From a checkpoint of a small multi-label audio tagger: 9.84M parameters.
Rows from block 5 of a small multi-label audio tagger, named by matrix and row number. Rows with one number belong to one channel. Each number is 500 + 25 x the weight over its row's rms, rounded and kept within 0 to 999. All counts start at 0. Numbers have three digits each.
After each channel's rows are labels from the 100 clips, of 14848, where the channel reaches its highest value: "peak in band" is the frequency band that holds the peak. Only what is clearly more common there than usual is listed. The data: tunes sung on syllables by a formant synthesiser. In brackets: how many of the 100.
# convs0: first 3x3 conv (model.blocks.5.convs.0.weight, 96x96x3x3, each kernel summed), inputs 0-95
# convs1: second 3x3 conv (model.blocks.5.convs.1.weight, 96x96x3x3, transposed, each kernel summed), outputs 0-95

convs0.39:482514474505477512550503500474488470511496511501513488474489485527500461520544493543508457487527528457523497468471484529477505523487520512494575495491529509533550503476512523475513514521492460443461468487489484490499486476511483528492473471479496515550486533482544497518464465512496522518
convs1.39:543516510484505498497523521511495482487478486511527496554476487468488483482536517475533533488481531463507495546429467480471522478472471455541515504543496527497520510546450476467515511514485497472497518488489477466539462486522504508474524483504504513534536502520490458476491497516519532504
peak in band: 1000 to 2000 Hz (100)

convs0.92:503499473502515490492544485488510493474463501482492499526509513506488551516501530510482506522470473486519541526520510477477504460499505510536503528522510472451471487516510539529520538453501520545500536537494513512536520504530476521524540453488479467506505557532491479529554476490499454506
convs1.92:496506473483505535511460532534480501553486524490516479499562500431465514503504506536515485457503504519490505491497531542488457512518520505524461488516483489521449525492526520487457466535505483471536543502488477476461495460525506506516492539515482503491503468513469492510493530493470485478
peak in band: 0 to 250 Hz (35)

convs0.55:522506461489529509480478488480491494498522496524488468497536496487513500493490492486571493499523495466526534472521480539477496521497520517503483476504519518469477519505465531562494545543493500475529486506508515511506421520457451483514540492507552543504484485533511492482501526481501471476
convs1.55:452521508492506524480506516516513511522481535492513466476430518484492487489501498525473511574506547505546509516489505512480483508512483527513488480528449479483477491508511513470537458441524505479472507511526489524494493477494538509481479511516501497487500539493504512437550520484523480462
peak in band: 2000 to 4000 Hz (69)

convs0.25:522505477506481479471472520480516525492595527515484490513506514525529480487478509483522476487483484539509505509494525491537502522503501491548500466493499532470481510471510519497467511467499510497497483487495450506449502487521531457470439474496488528467481520497514523557529523518458490474
convs1.25:521513523493506510480490556475476578480486528499470478508484499530524521498503451486419549514514533477528509517465497489467488467499486531473490501509506475500515504500514505490476529469505520540536475512520483496484538508507473482512506479479532513507539491516483547496504515456507468470
peak in band: 1000 to 2000 Hz (30)

convs0.37:511522492515516513508457537455523528514480524526520476479502506486485527513496468467472534504510489523463501476494505525530517513476433548510511487511467546534497532495495504435505504473482491506472490542480503504514485478453479470506483534511499502551473523481522528465487546528516521486
convs1.37:469486454485511496511523542501489511470542503523491533520460478531487494482501510488486549531506479467478482477515530504493517512502513472510504529496505496526511497483550458547497467420505488492462519482526517504480501465541516522464529487545517479529526516503526492490461455511467492484
peak in band: 1000 to 2000 Hz (55)

convs0.87:482490498504484551497479498501503561524512496487474486477505502516509486519500512501497490498535503493469504553465514505538517508517471520483515532480484517515474508548514546447499478487505536535465497413500486477465502548501491462488475537525472497502460464484523488462495536494506501489
convs1.87:461473530484521462477504490504536496529537503512490508508484489537495481484501478493495518509541502511460516437481510481516500446459487504535508507502497476470472479505530533538466547471490507478523475463525548487533483484539479528516513475558530484504488498480510485479509481499546535484
peak in band: 4000 to 8000 Hz (56); 250 to 500 Hz (42)

convs0.69:479465552500501521458482489482491538481521466545487505542504493501473461506533506496509466511519491519527548564490482475495450515494471482499506517502495480544487496500508483448520485503454520529534500494494492484526545478491513509501524480482481465465516436530539475506481485496510487491
convs1.69:483521534495493482521499480460481522546528543447516491482490535454477525499485480492526520480484539483489470492507494479478538473512521505522519510460538458486532483474491505486497501478524514493490531476472506496509493503527546504565501513448473494492492489516491514493452451519531526545
peak in band: 500 to 1000 Hz (63)

convs0.33:445506492459537496453515509519520476508492517508496513576507517540506529483508502494508481497456544516499484528505488447491501507517485479527465509521495464503505514539539540477516514523517512539539490443533538476538533478479494497503477474507468494469514492509481508513494464481473474493
convs1.33:503452519514474473534482535493498484511496499510461469530485465489451499521466475517475485485491483457545519502478519494503509463484548485519488500451516463479504503481515521533525498543493550508479516524477496533496517500501468474531493496495538490497504480491505516591521532493470514484
peak in band: 4000 to 8000 Hz (71)

convs0.91:520512489503473490482478524510525521465522488519526557501480479491519507499524511482468471472482499477513517476552537520512496514463460573471470494551480522470470490517496490502523467499482509505501509518498488515507471448477498463468485529448469501449489485508491532480466491497470540499
convs1.91:438513517475522481546501458521481509487516493495461524481553496499500486466509511520477527534470488527513484478529515497549499481484470459499532464476506500499458490486497530516525513483480479492482470474537535484520473521509532501526476462475459476542523463498524528512500533487474534520
peak in band: 0 to 250 Hz (58)

convs0.38:490507570496554476503471503476519518485496499547534524472520498496537488481505480506524507487509514494499494566504469490492503480504480505510505497528441505546521466482490499485503509526547521532489494474541504481487508496507472456574466487480492468499483477472517523475506510499475537460
convs1.38:524468506517485489491467491538492497474557487436526490479495505490498514506512519479465479516503449511481501513506492495487487514505510497437505532482478520474527496506491501485540527488486487477521490531494504476554519551423444538498497484525509535501514527500508490555522501504504485463
peak in band: 2000 to 4000 Hz (97)

convs0.84:523565494480510513491527538505503489543460470499566488496483502502493514501495529484472538498504515490467485436465508473483519453463509502487474477532511523457514485499528530492510471477484537525485514535448512511523514496453538519521531495512504506525505498520475486466522504512488472475
convs1.84:511496475517491483470464467517526505511475495554478539494555527530482508470471529525525481508488485460518494446507468533491461533506474506488461527477479549482505506503467500494522488504495511512504508518524454520475500487519520508479507534472497521476490512490513546523503443487522500569
peak in band: 250 to 500 Hz (78)

convs0.44:506532539543500455471492498489529486524491497507478493480512503452507526493472469515471502492463534499545503529485505519487504495501443507511477490495459455521500529472524473477483526472521503571521496520491487502490519506549513525540549496492498524497515451524524505482493479519478439499
convs1.44:476503537519483496473510499488480498481521515490526462476507493503462547511526472514527466469502506468510462556500449468496513500552532465469471524505519503478536474491464513500539539491498473488516476515480542522493515504485439469511481511508496508505472527507507506555516494465513455521
peak in band: 2000 to 4000 Hz (90)

convs0.1:498470497492477465461460502529553535507495495509529503551549528473501490510518427493510499505505487476525483542529518498522527487490523505491489497551472521548474524524520509479476497568502477518523478502468511465519531519486474491467463503477494483503469501489492517465484519506495510533
convs1.1:471498487468522470517497526482504469510511504487517481483459504495538471509466518522543508506468504552446539474516535481502489518478486510530534496481514520478497507479497507561554484458484502524482495464502503493507493555503523470553526498469489516501486468459522492520458521499452493507
peak in band: 4000 to 8000 Hz (73)

convs0.65:513526514480471508514548469528480490481478505483503514503499490499525486504474510507516490479559479582451492510498509471566498457476475526490495476514476515493517546474473526531496481509531508480488480494499443496466512517481500491486474476487497517469459475477499503519466487551500538515
convs1.65:508497470518517475506462449450517502493566453507502473530515507518498552513501502485491511511509474535496508509515507508554526506497522524509514512507498496494482475466509501506455518516496481498539481469480479457475533506496495469515497501431454458533492503499513510483479495512539533560
peak in band: 250 to 500 Hz (55)

convs0.15:502528492495472470529504506491504465484483493453517491517448494473449529477465476483494539520495588484502488458520496492525514490485456520485484502489498495493484513491508520453503477525557477506486520512517547491531480499481520521518498494510441480511463487474474528491464532502528488511
convs1.15:524475479495487491496503496472496447512507497513506511510514517491610511497497491485488482508494434529489520489507584476536494501495510520490537516529503503482466491504489501492511524489506473501500501501515463520488473502456520502495498505478463462530512465487514513524460518552536506471
peak in band: 500 to 1000 Hz (88)

convs0.47:480495470503514536514522502569513498503500512493534495521480507489478527478496541519485502491536492476513508492559524497445472558484523477517529488494486497464510500532536539488483443487514474481534502549514501540531490495501510505490499517545529518496540495536491481489511465475497467543
convs1.47:514511456469514535486510486456493510512538527478501443499486567526502462526499511473519478506494528468515477487510489506554499468508489540520465487479499495535487523497494481536518503461517493508492492503501474500432518512512507508441515516439469497504493533517488504491546537516516512497
peak in band: 250 to 500 Hz (68)

convs0.94:489501517467503500490545492521488456477511504523543529508476462471512475493440496504453488511507482489513500517484494482514489488498522518465498485520520460481477448544476514490506500446526503493494513550519524531501532539511477533486498558474468516533548513484463501455473517513491506515
convs1.94:504485484541480489511501444496535475514474468504517497486501516541520518505509506507511541474458495513511458475504461514508491471440519487479507491480483526515489479477537491497506511566493466504497515532483505491524479508454569502507504447495445487502470524485502512515515529511484558515
peak in band: 4000 to 8000 Hz (78)

convs0.50:514479468527510513524543527486503507504514497506490489502449526530544476495524481512530511522465494487549508523506517524477521480508527460465533468468494539528485468477495481553507510516476495546490507504433516504534525463468482509482475491534562499534509524528479491506513482476484487511
convs1.50:489490502442495485475529494530490488504468534471498481501516512458484501480482501518524513521498527510503493523495515510460491502484507540548485536562467500494508469540539513459555471527507526477509491530519439507508473507529537495523488492501514521452474506556452499491474483493500509481
peak in band: 4000 to 8000 Hz (95)

convs0.81:465479495485498511533524484515466522552506489511506480539514473523491499516466517501469495463459468519530499507462499525504493508470515469474483498501504485485509498496518551553496435491534524489463481479519505484493535484519552525514514554539510565541493501510485483514520490484536510498
convs1.81:485520507506537532483495539471511510476505496465458471474512552499494464506502526495517459444500490494488545550496500543535501517524533523510464508515523472466463527483537470471447516508541517514530504548478473486488489485494518505504513505475537490466489480523471523503521513505459502488
peak in band: 2000 to 4000 Hz (61)

convs0.18:479513549513479540550527490500491462505483509518489488471452500510513462495497520550513443487469503522503522540514517497485476509525492512505475494503482524509473519537485479526478490525423511477532463513462486480539502530487522498506533511515521482491500501491523475564531471474514524500
convs1.18:482483503472498481521489513510480482481496534451529489530480498512519495509498505502462479478498481480497495485481529501534485458471551470491524520472518520497509491494457540503498481536582461525504509497504545464440478475543525500511517547477488521475512530540488506461478510485520475500
peak in band: 0 to 250 Hz (35)

convs0.83:498492490487473494489508470519475487479482481473507483489495519464576482520493521499530489475513541531505482500461544494453489488507497491557526484530469535483491471502498500527464477482472524457491495510510492475488506453523467492490455520462521466545491474489512507507496472503496575488
convs1.83:556483506499482519510500547523532495498462493501487504517539461472472504487491474482459501531518471500454531525460508473442474507495519457463466512506489475512495520519504519509553506528500491471530494540499494518539495502524485519503512498521545501481542528516482441527527501486490460494
peak in band: 250 to 500 Hz (51); 500 to 1000 Hz (49)

convs0.46:512505456459514484472465513506486493558484510491512527493537484463516511518493499518484524477508511488455470470501515475529503464473470508521477495502510521456557529472461517471487504504510478498470514477516530494514506494447525525485495537479452518520533522472541492459472457509468530500
convs1.46:482512502508491491548493451494507499530499469518546528499511497516525495511482473478459521499479488534513479508520491467533501515467492508471520488486466519484486476490481505511555516525481503533540486474497528505458523523487514471490477484456476474511536466484534484491420511550500528548
peak in band: 2000 to 4000 Hz (56); 250 to 500 Hz (38)

convs0.51:486456493503475497492517425518475547468514514533496505492519479582469518519507466504499512536489506454519528544530487499484476489502518475489503488502511482496483538496479488525510500510491498509463516540506573486475536478532502523534546507520540509490496485524474477509517485488490502513
convs1.51:486511476535502515522496528499498465521494509460495457512524545437459476498498517507542444478498527531544530506498494488507517515530518532524527511512547489497520483487476528489477457503528502494539520544460444488516478504499465497505489546474495511464500477507475517513495515489455492491
peak in band: 1000 to 2000 Hz (47); 250 to 500 Hz (31)

convs0.95:507476542483536503524501497505497536488482514521466521511481513513409521491500459474474513506495513475471493548541502498443478475476506500496457518489467479495551526463486491496537536530503510439449489499473517488498484548502503504536499496533517483500495487492512515508505518495496532494
convs1.95:533496507479483515509515515514510503505484525447491510495486492491472516478489486510461469508529502464521515479553474517460519511506519458461448514518505515501507447539509514489503461521487497464509541523499470474554479487489470514516511542519533495512520522535476524517542499476497429474
peak in band: 1000 to 2000 Hz (96)

convs0.5:504490527552468513532541510500476541470582457506522463469487529529524502479530522487494516507477474491512503485470502482492522518515515491492498492470555482488505472512486459540487541501485509515504541506505498507532500497553495520491552494558505482500511506459480514539519495515510480498
convs1.5:500508497486485522493525506495515482490432526493495516518554493471498500484534546549516520487488523470502500510468523556492480496546481501555480520546482493497500533484517527489469491495537477496509493506480509472458489461525527502495501536481481517504477468567475518466490486475456502481
peak in band: 4000 to 8000 Hz (69)

convs0.85:460476515515513522526496503501432468516536488487501479528492491534492495509505536508486512504485470510543462511496497509468483497515497475459509544509511441537501460501482514532484551511499488512553536498485508504521513512527512550547525474464507495534481508486504498474561533507513475515
convs1.85:501486530538478492493529521484508462512487523492474482505544501488461486504518505518529452464511513467513506527472491522475529495504516511541483520506505513477507508515546512487508466561509538509507527509440445453511502466546473503520469505493509533506510459516501533541474484485487499453
peak in band: 4000 to 8000 Hz (95)

convs0.79:516491531490498521484513487452542498495471466496500480487499495494528506513505496527566507484480549508497521512502475487505509511508476480515443502503490549547533515548465479473517448466506504481487490494540493535497531472524512516514433537527497451501487482504506493542514527464509504516
convs1.79:510546469518493493540517523486451503486490493453523504545477506512465493510525484491493502480493480497551473523514506499499514511481552497530503516491514482503479487501457512525531562480508520463509526519450495538517487495494508486470502480513498483452473457503469455571517469486493520520
peak in band: 4000 to 8000 Hz (77)